{
  "num_classes": 3,
  "layers": 10,
  "loss": "cross_entropy",
  "lr_schedule": "poly",
  "weight_decay": 0.2
}
Rows from block 3 of a small image classifier, named by matrix and row number. Rows with one number belong to one neuron. Each number is 128 + 24 x the weight over its row's rms, rounded and kept within 0 to 255. All counts start at 0.
After each neuron's rows are labels from the 100 images, of 14976, where the neuron reaches its highest value: "top examples" is what is common among them. Only what is clearly more common there than usual is listed. The data: short English words printed on busy colour backdrops. In brackets: how many of the 100.
# fc1: MLP up (model.blocks.3.mlp.fc1.weight, 576x192), inputs 64-127
# fc2: MLP down (model.blocks.3.mlp.fc2.weight, 192x576, transposed), outputs 64-127

fc1.408 [120 161 116 132 116 132 112 155 141 104  93 117 110 113 127 113 167 110 138 130 130 139 149  71 137  70 119 107  96 161 171 112 157 142 133 122 167 138 114 127 119 119 138 117 152 121 113 147 124 146  99 122 108 151 169 170 157 124 147 162 135  80 118 177]
fc2.408 [100 101 150 187 144 114  94 130 106 104 122  99 143 191 106 138  87 125 141 132 123 118 131  97 113 125 130 120 130 141 166 117 142 149 123 119 131 142 103 126 124  99 110 116 126 122 102 110 123 147  99  62 118 123 160 121 124 123 140 163 159 137 132 134]
top examples: the letter c (34)

fc1.67 [157 125 137 140 127 127 132 174 121 133 154 135 102 127 135 151 149 131  66 167 105 110 127 168 150 123  98 123 152 113 157 116 122 108  46  99  88 167 160 124 115 119 136 175 141  99 155 104 126 128 148 109 119 161 107 121 117 149 143 157  78 132 110 141]
fc2.67 [144 168 158 129 141 195 114 100 112 158 135 128 116 112 146 139 132 119 106 134 190 142 109 169 174 122 111 156  86 145  97 151  94  67 128  81 140 124 133 140 148 140 155  82 164 123 125 140 161 159 134 136 112 104 114  85 128 143 119 128 116 109 111 126]
top examples: yellow ink (34)

fc1.391 [137 144  79 128  91 160 124 144 155 163 133 153 140 135 127 130 108 177 165 135  75 112 142 147 170 136 135 172 115 144 145 112 157 122 142  96 141 186  99 112 119 117  98 166 140 110  80 105 119 145 160 182 156 108 135 125 119 119 130 145  91 144 122 117]
fc2.391 [123  77 145 137 126 146 139 130 181 162  77 147 108 106 111 113 142 129 181 132 104 110 102 119 153 150 120 101 136 127 145 118  90 151 101 148 124 115 136 149 153 130 137 123  88 127 106 112 136 109 133  73 175 108 132 117 146 121 154 106 152  73  95  95]
top examples: the letter e (81); teal ink (27)

fc1.156 [153  68 138 114 125 191 162 143 132 125 173 151 127 160 180 127 115 142 159  84 124 107 112  91 151 158 100 134  98 138 113 173 170 134 141 132  77 141 113  99 125 134 130 105 139 125 154 122 175 149 128 133  87 144 127 171 134 145 128 112 106 123 154 133]
fc2.156 [ 81 153 123  91 141 143 124 143 133 101 156 140 153  94  96 163 141 120 134 146 143 130 113 122 147 110 146 149 142 150 107 113 173 129 103 102 109 157  88 130 151 139 138 147 118  94 145 114 137 117 108 161 136 120 166 124 137 107 127 149 142 101 130 168]
top examples: brown ink (29)

fc1.11 [169 188 113  95 130  96 117 152 128 151  86 114 135 109 119 128 173 152 122 156 144  91  96 157 170 106 111 152 111 105 127 123 139 159 141 114 106 152 101  85 168 150 110 128 105 144 152 154 114 137 120 114 151 157 134 109  73 120 144  98 125 146 145 115]
fc2.11 [118 163 145 101 139 163 158 107 118 104 111 108  93 115 146 119 106  94 136 118 112 120 137 115 161 133  87 118 117 157 108 128 142 117 164 128 122 117 162 136 128 136 153  99 138 141 127 109 113 120 131 116 113 125 124 139 109 134 117 152 132 122 162  77]
top examples: the letter e (77); purple ink (31)

fc1.426 [103 154 112 121 116 124  96 128 175 106 124 132  83 133 152 164 140 108 100 140 149 140 160 112 110 108 131 157 136 133 132 141 114 114 119 112  76 119 128 119 151 115 136  98 163 152 137 147 118 100 141 117 124  96  95 121 147 116 119 187 159 101 154 129]
fc2.426 [117 122 155 130  74 118 135 134 114 158 106 115 137 131 150 182 126 146 138 152  94 146 118 133 139  99 107 178 130 162  92 131 167 139 115  92 156 171 148  90 134 115 158 121 144  85 137 123 128 116 121 148 145 105 168 120 151 148 128 124 109 126 152 110]
top examples: red ink (43)

fc1.295 [130 128 115 123 105 113 136 100 118 134 138 153 126 109 113 149 137 113 124 106 133  83 154 140 117 147 144  93 177 154 125 143 150 152 134 169  96 106 102 178 165 139 125 127 129  91 159 132 150 161 123  95  77 118 154 146  85 124 109 136 162 153 111 128]
fc2.295 [107 100 161 110 120 116 182 147 121 183 160  98 117 145  64 105 149  85 175 108 105  96 130 127 146 104 152 163 182 116 124 139 139 124 127 142 154 165 112 158 134 102 118 155 149 150 105 102 143 133  92 137 115 118 155 178 101 174 106 122 118 118 101 106]
top examples: brown ink (28); red ink (25)

fc1.162 [147 186 188  78 127 105 163 119 149 151 107 133 140 156 120 142 157 147 128 129 123 152 165 149 122 106 123  99 156 143 130 158 117 154 124  75 136 140 127 153 127 143 117 120 165  87 183 118 131 126 131 177 165 119  84  88 105 117 132 155 125 144 149 126]
fc2.162 [197 132 158  99 130 157 149 139 129 136 138 124  79  85 132 139 157 102 130 129 122 128 173 141 116 130 128 142 171 147 109 143 157 139 114 124 113 117 120 133  83 146 106 123 131 140 101 115 132 123 100 154 160 160 179 130  88 105 110 147 122 149 122 105]
top examples: red ink (30); brown ink (25)

fc1.84 [116 160 136 162 121 105 143 150 150 165 142 128 157 135 145 128 121 146  64 128 146 153  87 119 146 100  82 150 169 166 110  96 152 111 129 134  95  72  95  85 116 109 126 109 105 113  63 149 146 146 101  98 119 110  84 150 116 135 131 175  84 129 138 138]
fc2.84 [127 137 146 139  71 101 146 106 124 126 138 119 104 104 142  94 137 130 136 131 104 136 129 140 108 139 133 108  91 153 124  97 123 132 135  87 150 121 143 117 193  92 133 120 135 136  95 110 119 114 156 145 132 148 158  72 163 109 122 157  94 145 133 100]
top examples: the letter c (40); orange ink (29)

fc1.384 [110 173 164 105 109  88 125 138 152 143 120 142 124 131 116 105 157 127 107 120 133 117 157  85 164 169 110 144 114 116 130 173 118 140 135 114 105 111  80 123 140  90 131 109 137 114 155 143  97 109 136 116 147 116 155 164 122 124 185 143 153 106 125 128]
fc2.384 [121 138 109 139  73 113 131 151 136 159 159  88 153 109 135 155 131 152 109  92 108  95 119 121 128 134 136 135 185 144 109 163 138 114 116 135 161 116 126 147 124 109 171 155 129 157 107 123 133  87 117 126 148 189 130 111 121 166 141 129 155  87 161  97]
top examples: the letter c (37); pink ink (29); orange ink (25)

fc1.512 [101 161 103 150 131 139 113 108  91 145 137 165 101 174 120  98 135 125 108 117 163  95 146 144 133 130  95 141  68 131  87  87 149 103 121 109  74 146 118  72 167 134 148 165 152 123 156 124 143 109 122 101 148 151 139 176 140 125 100 165 112 125 136 122]
fc2.512 [133 117 148 106 154 124 153 149 129 119 119 159 122 176 119 135 119 120  88 130 131 131 148 113 108 150 153 129 178 136 109 123 134 154 105 114  99 121 102 124 153 134 111 136  95 138 121  58 143 140 136 154 128 118  67 129 144 122 145 142 121  96 114  94]
top examples: teal ink (25)

fc1.525 [138 132  97 155 131 125 164 151 153 128  98 126 118 146 110 119 121 152 153 150 147  91 136 149 136 122 166 127 149 116 109 157 118 118 157 117 136 122 140 139 133 179 142 142 166 178 155 156  80 158 108 137 156 128 122 110  84 120 126 140 104 134 110 106]
fc2.525 [110 112 113 135 132  91 140 143 155 161 139 136 112 121 110 125 122 130 126 123 110 143 122 139 127 139 139 140 117 124 121  87 136 128 140 137 111 110 164 123 119  69 104 129 104 150 139 107 108 139 131 112 140 109 143 119  68 139 138 109 152 140 124 112]
top examples: the letter e (61); red ink (46)

fc1.405 [116 134 149 130 122 170 107 146  86 160  69 142 157 130 136 117 175 139 119 138 115  88 111 117 112 146 131 105 150 100 168 111  84 105 108 120 113 151 167 152 166  91 114 119 125 157 111 118 133 138 134 120 122 175 132  62 103 111 111 105 131 100 138 105]
fc2.405 [174  87 132 124 150 117 116  89 173 120 106 129  97 128 154  96 158 101 116 150 153 162 169 150 154 156 135 153 142 157 128 140 160 141  94 137 142 102  98 123 123 173 167 150 145 149 130 145 147 130 125 156  83 124 106 172 132 132 124 123 118 138  98 107]
top examples: grey ink (29); white ink (28)

fc1.116 [ 95 154 144 116 115 136 107 116 165 173 107 105 118 126 103 116 109 101 111 151 118 102 138 154 135 117 152  98 183 149 112 151  81 127 150  96 147 166 120  92 175 145 157 194 132 111 101 182 140 111 100 126 129  76 164  76 139  96 105 136 108 138  75 147]
fc2.116 [135 106  95 108 111 147  92 152 116 170 189 126 103 154 115 105 121 128  96  74 132 111 154 104 129 161 129 135 109 157 132  98 164 146  91 140 140 166 171  88  89 142 135 149 107 125 160 110 150 108 108 127 129 100 103 125 124 129 129 122 121 125 116 167]
top examples: pink ink (27)

fc1.89 [140 121  79 135 135 153 170 154 143 156 168 149 119 113 114 110 178 155 118 125 102  81 104  93 122 132 112 144  85 148 129 132 146 123 130 111 150 132  66 123 156 128 140 124 124 107 117 159 148 112 115 133 133 119 137 164 132 164 129 100 147 152 143 139]
fc2.89 [127 125 154 142 113  95 117  70 157 133 139 148 165 170 143 115 169 143 122 132  99 195 138 118 188 103 132  80 130 123 141  73 109 139 132 111 133 126 134 135 117 128 180 121  99 147 120 132 174 151 126 131 120 108 140 140 159  99 170 134 136 133 143 135]
top examples: teal ink (27)

fc1.183 [149 158 143  94  59 147 126 158  98 114  95 155 113 139 133 112 173 112 155 110 114 148 112 149  95 118 103 108 144 136 149 119 113 123 138  88 121 146 112 157 137 124 120 153 135 138 138 103 102 143 102 158 197 156  96 131  91 114 140 124 112 133  91 105]
fc2.183 [108 183  85  88  98 138 134  78 124 138  73 124 157 117 170  98 109 149 120 147 122 113 136 123 118 161 144 127 143 158 105 159 149 145 150 142  58 146 113 172 104 119 124 168 171 123  98 111 147 158 103  85 136 127 104 136 155  90  96 130 144 122 122 142]
top examples: the letter l (46)

fc1.399 [150 124 112 150 121 132 123 170  92 143 129 125 125  80 137 122 155 187  96 159 126 100 134 107 128 107 127 154 194 145 138  77 134 167 159 106 150  88 140  86 138 132 149 110 142 128 137 130 121 108 118 112 127 113 102 113 105 168 162 116 104 145 118 123]
fc2.399 [162  81 157 137  88  96 122 149  81 163 135 134 172  85  75 130  92 147 158 134 115 121 135 100 136 135 155 124 175 175 147 114 121 113 101  97 123 143  63 157 121 111 135 114 109 127 131 132 134  79 146 138  92 104 157 113 127 137 148 150 107 146 140 153]
top examples: yellow ink (25)

fc1.412 [149 101 164 120 103 124 145 113 149 138 119 111 128 165 172 139 165 128 108 133 143 120 136 119 148 142 145 151 113 133 128 110 149  96 141 165 153  97 113 164  96 125  61  75 126 147 126 158 152 112 140  98 128 177 129 110 148  87 148 139 102 134 128 150]
fc2.412 [169 132 127 100  78 125 120 131 113  87 123  93 123  98 133 148 129 191 180 126  93 140 125 137 100 162 162 107 104 111 171 133 102 132 142 147 120 168  89 151 117 140 177 111 117 153 144 103 122 112 147 150 136 135 105 116 139 195 124 120 151 155 176 137]
top examples: teal ink (26)

fc1.350 [121 138 136 130 181 140 145 139 114 129 127 108 129 144 107 119 156 170 135 106 124  77 132 144 103  85 162 126 122 132 105 143 164 149 114 110 162 141 135 135 165 131 114  92 155 117 113 162 110 116  94 161 129 108 147 123  87 128 148 149 125 101 147 155]
fc2.350 [124 150 150 146 162 106 183 135 134 123 148 150 154 123  93  99 145 136 127 122 119 143 172 159 110 134 136 102 131 119 135 143 104 157 139 137  92 114 137 120 115  81 118 114 123 174 151 121 132  89  94 102 157 122  94 164 104 145 113 128 149 177 128 134]
top examples: red ink (33); orange ink (29)

fc1.115 [122  97 157 130 139 104 152  96 123 125 100 127 140 129 119 100 137 134 132  75 167  54  85  79  90 143  91 127 153 131 180 142 122 121 133 137 154 144 142 121 162 174  91 175 162 134 100 140 117 109 146 161 109 126 152 129 106 146 152 120 146 105 139 138]
fc2.115 [109 100  97 138 190 154 119 115 126 115  89 150 114 131 137  62 144 105  50 188 121 125 180 126 156 159 110 131 125  79 135 107 158 160 127 146 151 125 111  96 138 109 151  99 160 139 102 146 121 118 143 103  79 130 147 143 101 166 125 120 119 125 108 120]
top examples: yellow ink (39); white ink (36)

fc1.528 [158 149 111 125 145 143 137 153 165 117 133 145 101 112 148 120 101 159 139 110 131 140 111 131 144 142 113 147 158 119 125 142 160 107 116 144 162 109 137 145 129 114 141 116 189 103 116 120 143 131 137  96 161 137  98 165 128 124 163 148 164 142 126 179]
fc2.528 [144 109 122 136 163 119 145 154 112 125 134 104 100  98 135 109 145 166 187 120 144 147  99  98 120 148 114 133 105 150 125 147 163 148  87  80 128 120 124 108 146  98 115 116  95 135 127 106 144  90 139 140 136  95 119 128 123 112 121 128 125 123  95 140]
top examples: the letter e (63); pink ink (30)

fc1.398 [134 166 116 112 118 161  81 119 104 138 120 124 107 147 134 155 123 121  90 183 129 102 125 117  99 189 118 135 160  95 168  97  90 150 173 120 124 179 109 139 131 134 109 134 119  84 105 167 105 108 115 108 118 133 122 170 100 156 136 167 109 149 127 152]
fc2.398 [113 157 112 115 127 105 130 123 124 140 123 135  86 160 142  94 151 110 127 136 110  97 150 104 121 133 118 158 151 153 136 140 136 136 135 136 144 103 149 132 130 174 150 118 113  68 137 144 130 128  80 162 126 143  95 123 120  87 119 104 119 124 118 160]
top examples: pink ink (34); grey ink (33)

fc1.477 [175 189  95 128 117 100 152 147 141 104  93 134 139 119 105 130 115  90 141 187 136  85 163 133 131 148 124 171 152 153 105 123 111 159 122 125 162 141 107 104 147  85 107 121 135 148 159  93 120 137 119 155 110 143 106 147 134 115 117  81 151 126 121 107]
fc2.477 [135 139 136 195 141  96 169 129 155 125 121 118 123 188 135 131 154  92 149 174 102 151 101 115 139 124 118 155 145  81 139 112 113 147 127 141 104 160 136 144 158 143 122 122 136 153 123 139  84 124  88 102 179 121 110 151 113 114 116 111 126 141 130 120]
top examples: the letter l (52)

fc1.192 [152 147  71 114 114 100  74 113 129 153 123 160 140 149 160 107 123 106 189  92 139  82 136 132 149 115 112 105 137 150 123 176 100  98 108 125 137  99 104 129 121  64 135 136 120 122 115 149 127  85 135 122 132 133 168 155 111 104 147 101 133 119 115  80]
fc2.192 [150 131 145  72 152 113 142 157 126 142 123 164 152 129 139 131 152 160 178 158 110 164 111 117 122  92 107 163 171 132 131 143  78 120 121 104 136 152 120 101 192 112 123 154 137 164 103 136 135 164 155 113 143 126 139 130 125 153 160 157 107 125 141 131]
top examples: brown ink (35)

fc1.251 [106 137 126 108  98 119 114 161 106 135 132 171 169 117 111 138 127 146 110 131  63 127 151 141 122 117 127 123 120 135 100  94  80 146 152 138 118 126 139 129 140 168 114 149 134 128 113 124 165 148 112 116 121  96 125 176 108 161  85 125 135 170 129 117]
fc2.251 [134 150 150 137 146 109 165 104 180 173 149 121 112 126 121  97 121 183 134 122 142 134 110 133 128 101 107 121 122 140 136 128 132 126 149 115  96 135 109 144 115 113 112 126  93 147 123 167  84 143 103 150 117 157 115 108 110  82 136 123 135 137  61 112]
top examples: red ink (42)

fc1.144 [128 130  98  75  89 163 169 118  62 123 128 101 127 171 108  78 142 112 123 123 122 123 123  98  74 124 100 128  82 138 112 114 119 106 129 123 139 131 137 106  69 125 184 119 118 100 135 127 161 117 119 142  90 146 111 100 124 149 131 124 170 148 117 123]
fc2.144 [126  91 126  88 151 117  80 160 100 135 117  88 154 125 129 102 137 100 122 110 162 104 107 120  93 118 100 164 100 106 128 136 119 143 153 125 151 135 122 111 104 131  96 143 129 108 149 116 149 100 147 107 104 141 170 146 123 138  92 142 124 163 142 118]
top examples: yellow ink (39)

fc1.554 [160 159 140 157 116 142 125 123 120  74 144 134 104  98 105 166 135 152 109 111 144  98  93  92  79  95 118 140 167 116  99  94 157 157 137 130 146  85 137 106 108 105 135 102 131 127 147 107 126 164 131 144 107 135 100  99 138 149 165 109 123 127 117 126]
fc2.554 [147 138 191  87 117 117 120 110 101 105 161 134 148 105 140 160 122 131 171 148 159 139 126 153 101 106 135 155 132 161 104 119 102 142 133 117 166 161  85 180 158 140 127 147 101 165 133 163 155 135 147 103 151 121 112 143  96 125 139 149 103 136 146 115]
top examples: yellow ink (50); orange ink (28)

fc1.49 [ 83 105 180  89 122 132 103 146 115 118 114 120 176 150 116 133 132 132 152 135 150 148 150 135 110 129 154 171 182 115 179 133 128 117 100  76 106 169 115 142  95 125 132 142 139 104 134 123 126 130 104 127 165 112  85 123 154 138 155 120  91 120 124 152]
fc2.49 [135 109 134 131 135 140 143 131 107 105 146 100 113 114 101 128 134 135 199  94 174 130 161 104 112 118 102 126 157 125  91 128 144  85  94  64 132  95  86 132 121 142 104 108 174  66 164 144 134  78 110 125 118 134 131 131 134 151 122 114 149 147 136 115]
top examples: pink ink (38)

fc1.430 [114 137 143 146  88 138 135 118  77 137 107 189 131 140 118 115 166 112 115 140 122 112 126 137 216 112 106 159 132 148 123 123  88 151 102 156 130 139 126 191 116 123 122 186 171 135 123 141  87 119 140 177  63 124 122 116 100 107 141  92 117 165 123 138]
fc2.430 [146 105 123 112 117 125 140  89 115 140  96 144  73 115 111 115 148  62 136 172 123 118 132  60 120 127 162 136  38 126 123 132 152 116 143 127 151 108 105 147 117  97  83 141 150 138 130 133 123 116  72 129 137 169 114 151 160 132 102 131 105 137 113 133]
top examples: pink ink (37); white ink (29)

fc1.436 [161 110 110 127 132 130 124 151 114 129 128 156 191 134 118 135 133 120 173 146 181 127 125 108 128 121 121 128 128 102 134 136 114 100 107 134 167 146 147 146 160 143 141 136 118 135 148 198  43  87 136 104 143 105 129 111 135 164 154 139  84 103 117 119]
fc2.436 [140 104 121 219 155 157 141 126 154 144 147  97 162 120 172 132 140 147 152 140  88 163 141 133 101 187 146 144  95 131 141 127 153 122  99 153 161 138 146 131 124 119 134 121 133 117 136  99 129 129 116 117 137 144 131 133  81 149 153 179 141 146 118 194]
top examples: red ink (25)

fc1.534 [156 117  96 140 111 139  92 153 123 177 115 132 108 155 168 123 172 120  66 122 122 104 134 121 138 139 140 119  99 144 126  90 136 151 145 151  90 142 138  81 119 132 138  97 143 162 108 121 139 139 143 131 116 125 105 121 163 108 154 150 129 168 117 130]
fc2.534 [163  97 142 178 136 152 131  94 120 113 133 115 132 118 114 133 132 115 112 148 105 159 175  94 132 106  77 155 130 149 101 117 106 153 108  91 127 115 150 138 160 121 117 139 139 101 113 119 163  84 102 119  79 149 150 128 134 178  92 116 142  90 145 108]
top examples: brown ink (36)

fc1.121 [167 141 120 136 147 114 130 153  85 118 158 125  77 123 159 129 160 103 109  88 139 112 118 151 134 103 129 148  86 108 128 119  99 136 156 181  99 148 147  98 136 151 154 115 144 143 123 128 106 129 158 102  99 131 110 140 118 137 139 127 167 157  99  91]
fc2.121 [ 93 157 150 120 135  99 177 112 123 156 123 102 179  79 188 139 153 121 117 154 133  83 150 126 117 176 134 165 104 178 125 135 112 121 119  77 151 138 131  89 111 117 125 100 129 120 152 124  92 110 111 177 118 170 126 121 142 126 125 163 127 140 116 116]
top examples: pink ink (25)

fc1.560 [125 134 111 135 126 144 104 166 133 163 107 129 136 114 124 147 137 145 115 136 146  92 123 132  69 127 110 105 134 124 137 113 145 160 127 151 121 137 142  93  91 137  99 123  93 114  71 103 165 133 154 116 119 109 157 134 124 133 121 128 144 128 166 142]
fc2.560 [144  93 100  97 132 102 119 125 133 104 137 110 146 125 126  80 129 118 106 157 127 103 127 125 127 118 111 142 121 141 101 110 126 124 152 153 171 149 105 105 174  99 117 125 182 109 118 106 135  99 151  92 102 167 147 131 134 133 128 121  87 145 128 132]
top examples: the letter e (61); pink ink (31)

fc1.284 [161 151 145 131 123 160 171 140 105 117 126 169 161 115  87 103 150 112 133 180 100 141 155 130 184 106 105 149 129 154 104 161 118 131  91 103 156 151  96 159 154 113 114 167 145 105 102 134 133 115 110 151 138 122  92 126 121  91 130 136 101 178 148 136]
fc2.284 [154 124 109 167 132 138 135 105  99 103  79 158  71 118  71 171  93 136 129 160 128 135 140 100 146 112 104  95  95 114 108 114 104 120 134 125 198 150 147 142  92  63 135 105 118 124  89 162 129 129  85 111 130 154 148 100 170 127 125 124 142 152 142 126]
top examples: brown ink (26)

fc1.532 [ 91 104 110 160 145 164 148 141 118 136 121 119 119  85 109 105 122 104 129  79 157 112 135 180 116 124 153 156 107 122 115 162 100 100 139  87 129  84 139 117 145 125 116 149 110 133  63 112 156 134 149 111 152 138 135 116 103 136 138 102  81 101 134 177]
fc2.532 [145  73 102 140 162 134  97 123 140 145 178 144 142 151 107  85 122 122  69 140 115 133 147 128 130 140 103 109 157 116  99 125 130 114  99 148 104 155 120 125 146 111 143 100 117 118 116 150 146 121 116  95 158 142 139 116 116 115 111 140 170 118 158 116]
top examples: yellow ink (33); white ink (30)

fc1.58 [130 134  99 128 136  85 155 125 134 141 102 112 111  97 129 151 129 147 144 125 102 128  85 170 105 154 127 111  93 139 128 119 195 167 104 100 162 123 138 132 138 186 113 139 140  90 181 182  86 100 137 112 116 160 130 108 171 144 156 119 122 115 139 116]
fc2.58 [113 132 120 144 104  61  90 146 138 145 137 138 152 145 152 133 107 108 130 143  97 153 143 153 145 114 152  67 140 111 117 118 114 113 118 161 147 152 151 112 131 154 174  94 109 138 174 125 126  93 118 123 119 133 126 120 138 117 140  85 146  57 122 137]
top examples: grey ink (30)

fc1.329 [ 97  95  80 108  83  71 123 120  83 128 189 133 141  96 138 164 108 133 149 109 139 125 108 155 114 122 105 134 118 121 111 135  92 124 181 140 136 109 168 107 103 132 124 143 110 122 119 161 146 149 148 161  88 100 121 102 155  98 148 103 130 151 123  84]
fc2.329 [122 166 124 114 115 122 139 137 140 142 149 147 113  99 103 117  91 111 128 136 143 125 117 131 103 155 165 135 151 142 103 129 136 139 178  93 109 116 157 154 155 120 133 135 131 109  83 109 119 133  88 131 151 125 145 176 153 139  92 138  93 129  96 129]
top examples: brown ink (28); black ink (26)

fc1.219 [158 124 131 137 113 163 115 124 120  96 123  82 102 125 146 127 122  96 116 117 140 144  96  62 173 115 158  69  65 111 108 132 139 139 130 113  87 109 125 107 165 124 117 126 153 159 109 127 147 107 124 107 131  88 130 148 119 162 175 107 137 131  90  95]
fc2.219 [108 105  98 148 139 120 130 121 126 129 139 112 135 169 168 125 164  90 120 141 111 166 178 154 132 125 112 109  95 155 124 119 113 111 133 136 119 127 103  77 136 144  97 148 170  90 113 145 136 100 145 131 136 111 143 101 146 109 118 182  83 119 139 108]
top examples: teal ink (25)

fc1.211 [157 157 101 151 132 105 138 124 148 147 143 104 166 166 137 107 147 122 113 126 118 121  95 150 115 147 123  69 137 107 106 121 123 103 145 169  78 100 157  59 118 141 132 117 157 154 104 127 135 120 172 150 118 100  88 145 106 143 103 133 103 128 113 136]
fc2.211 [130 133 116 125 116 147 137 134 163 141 113 122 103 137 152 124 134 110 134 125 109 173 151 118 123 125  82 157 119 133  65  80 137 108 135 138 145 115 171  86 129 133 166 141 107 124 132 130 145 105 123 129 152 127 151 117 104 170 157 142  76 185 139 114]
top examples: teal ink (42)

fc1.402 [143 181 126 124 108 107  89 147 132 157  81 142 123 166 118 124 160 146 137 124 136 125 163 118 169  98 149 150 127 102 160 119  91 173  95 177  97 144 120 130 185 146  90 138 140 138 131 160 108 134 131 149 165  97  90 122 128 103 151 126 104 187  91 132]
fc2.402 [125 104 111 177 105 124 154 122 139 107  98 132  99  97 107 144 137 161 131 136 127 108 121 127 101 145 126 123 121 146 145 165 146 121  97  99 179 113 153 122  96 125 105 114 107 107 166 104 128 163  98 127 152 143 107 179 167 124 115 124 120 206 107 133]
top examples: red ink (26)

fc1.90 [101 148 146 110 119 180 140 101 101 144 141 153 112 136 129 157 110  57 154 141 119 163 167 119  94 142 179 128 137 121 118 123 168 129 157 116 131 153 128 151 171 104 106 113 112 117 132 113 120 131 115 151 146 117 123 125 156  85 146 110 102 125 155 157]
fc2.90 [138  96 105 147 158 169 111 174 121 145 110 113 133  96 102 162 105 115 119 105 147 119 125 115  97 185 111 111 148  76 150 113 139  96  88 125  73 143 135 120  91 126 135 116 104 115 100  98 158 109 120 105 146 106 115 132 121  93 137 117 156 156 125 120]
top examples: brown ink (43)

fc1.159 [124 141 134 131 113 170 158  89 110 139 128 140 126 112 139 128 111 143 103 132 146 121 135 119 131 136 101 137 132 140 119 122 125 154 129  51 129 140  77 152 153 159 111 136 125 151 125 138 128  88 125 100 142 140 121 131 132 146 127 139 148 130 139 161]
fc2.159 [118 134 111 173 150 126 112 116 121 122 132 171 110 100  98 109 149 171 161 168 144 149 114 117 128 113 142 127 108 146 144 146 126 136 132 138 118 116 112 113  69  97 133 137 140 140 145  97 160 114 136 160 144 120 102 104 110 154 144 104 122 111  87  79]
top examples: grey ink (26)

fc1.234 [141 127 131 137 108 132 159 121 166 101 114 105 128 110 160 153  95 171  73 117 128 101 114 130 122 143 108 113 122 167  93 124 159 128 144 129 153 128  94 120  89 112 103 102 129 108 141 129  96 157 159 141 153  85 121 115 142 156 143 131  87 144 130 146]
fc2.234 [157 114 137 162 140 128 126 131 139 124 148 150 111 119  95 144  80 149 128 178 154 141 178 108 120 138 126 109 137 142 113 185 134  82 115 108 159 142 131 103 115 131 133 141 117 120 159 115 160 103 136 136 105  95 119 159 152 107 148 112 151 107  98 107]
top examples: grey ink (27)

fc1.132 [135 110 105 129 146 123  98 117 158 127 131 111  97 147 140 115 129 138 135 120 128 179 119 128 183 143 109 222 108 116 108 171 134 131 115 115 103 146  99 131  96 129 113 155 127 140 127 148  95 146 126 158 130 147 108  97 111  96  82 133 127 142 126 132]
fc2.132 [137 120 127 118 143 126 144  94 151 139 130 149  96  97 102  97 129 160  89 151  90 119 135 138 126 152 130  96 133 150 139  96 134 124  94 134 119 105 125 134 119 135 106 138 143 120 131 125 145 116 171 153 132 170 103 148  81 148 126 111 132 102 131 131]
top examples: the letter e (88)

fc1.307 [125 165 128 141 120 125 112 160 131 133 133 146 153  97 126 136 110 104 124 107 114 136 115 117 107 104  73 158 136 132 106 161  86 117 144 111 117 134 140 141  88 126  80 163 117 161 138 150 105 130  81 120 164 105 115  80 123 120 175 106 157 128 115 150]
fc2.307 [101 135 139 150  99 130 115 154 143 156 143 132  98 138 109 135 124 116 157  92  80 142 178  85 152 143 112 150 114 118 120 117 161 142 113 152 103  95 165 165 119  98 123 143 158 115 102 109  96 132 143  93 180 142 142  87 129 116 109 168 107 136 157 160]
top examples: teal ink (29)

fc1.280 [165 110 105 101  93 180 128 144 126 193 119 140 121 140 123 132 128  77 137 113 145 110 113 149 124 132 118 125  67 106 112 153  75 126 157 114 145 152 109  99 138 161 144 179 123 131 153 107 174  38 161 148 134 144 191 124 166 110 125  99 108 122 135 135]
fc2.280 [104 180 105  93 119  93 125 136 155 176  98 135  95 129  99 121 123 147  91 150 132 123 108 136 112 137 131 141 160 146 113  94  88 140 162 103 121 139 119 151 140 102 100 125 107 120 148 103 140 147 116 163 132  97  92 150  82 100 142 129 154 137  96  97]
top examples: red ink (27)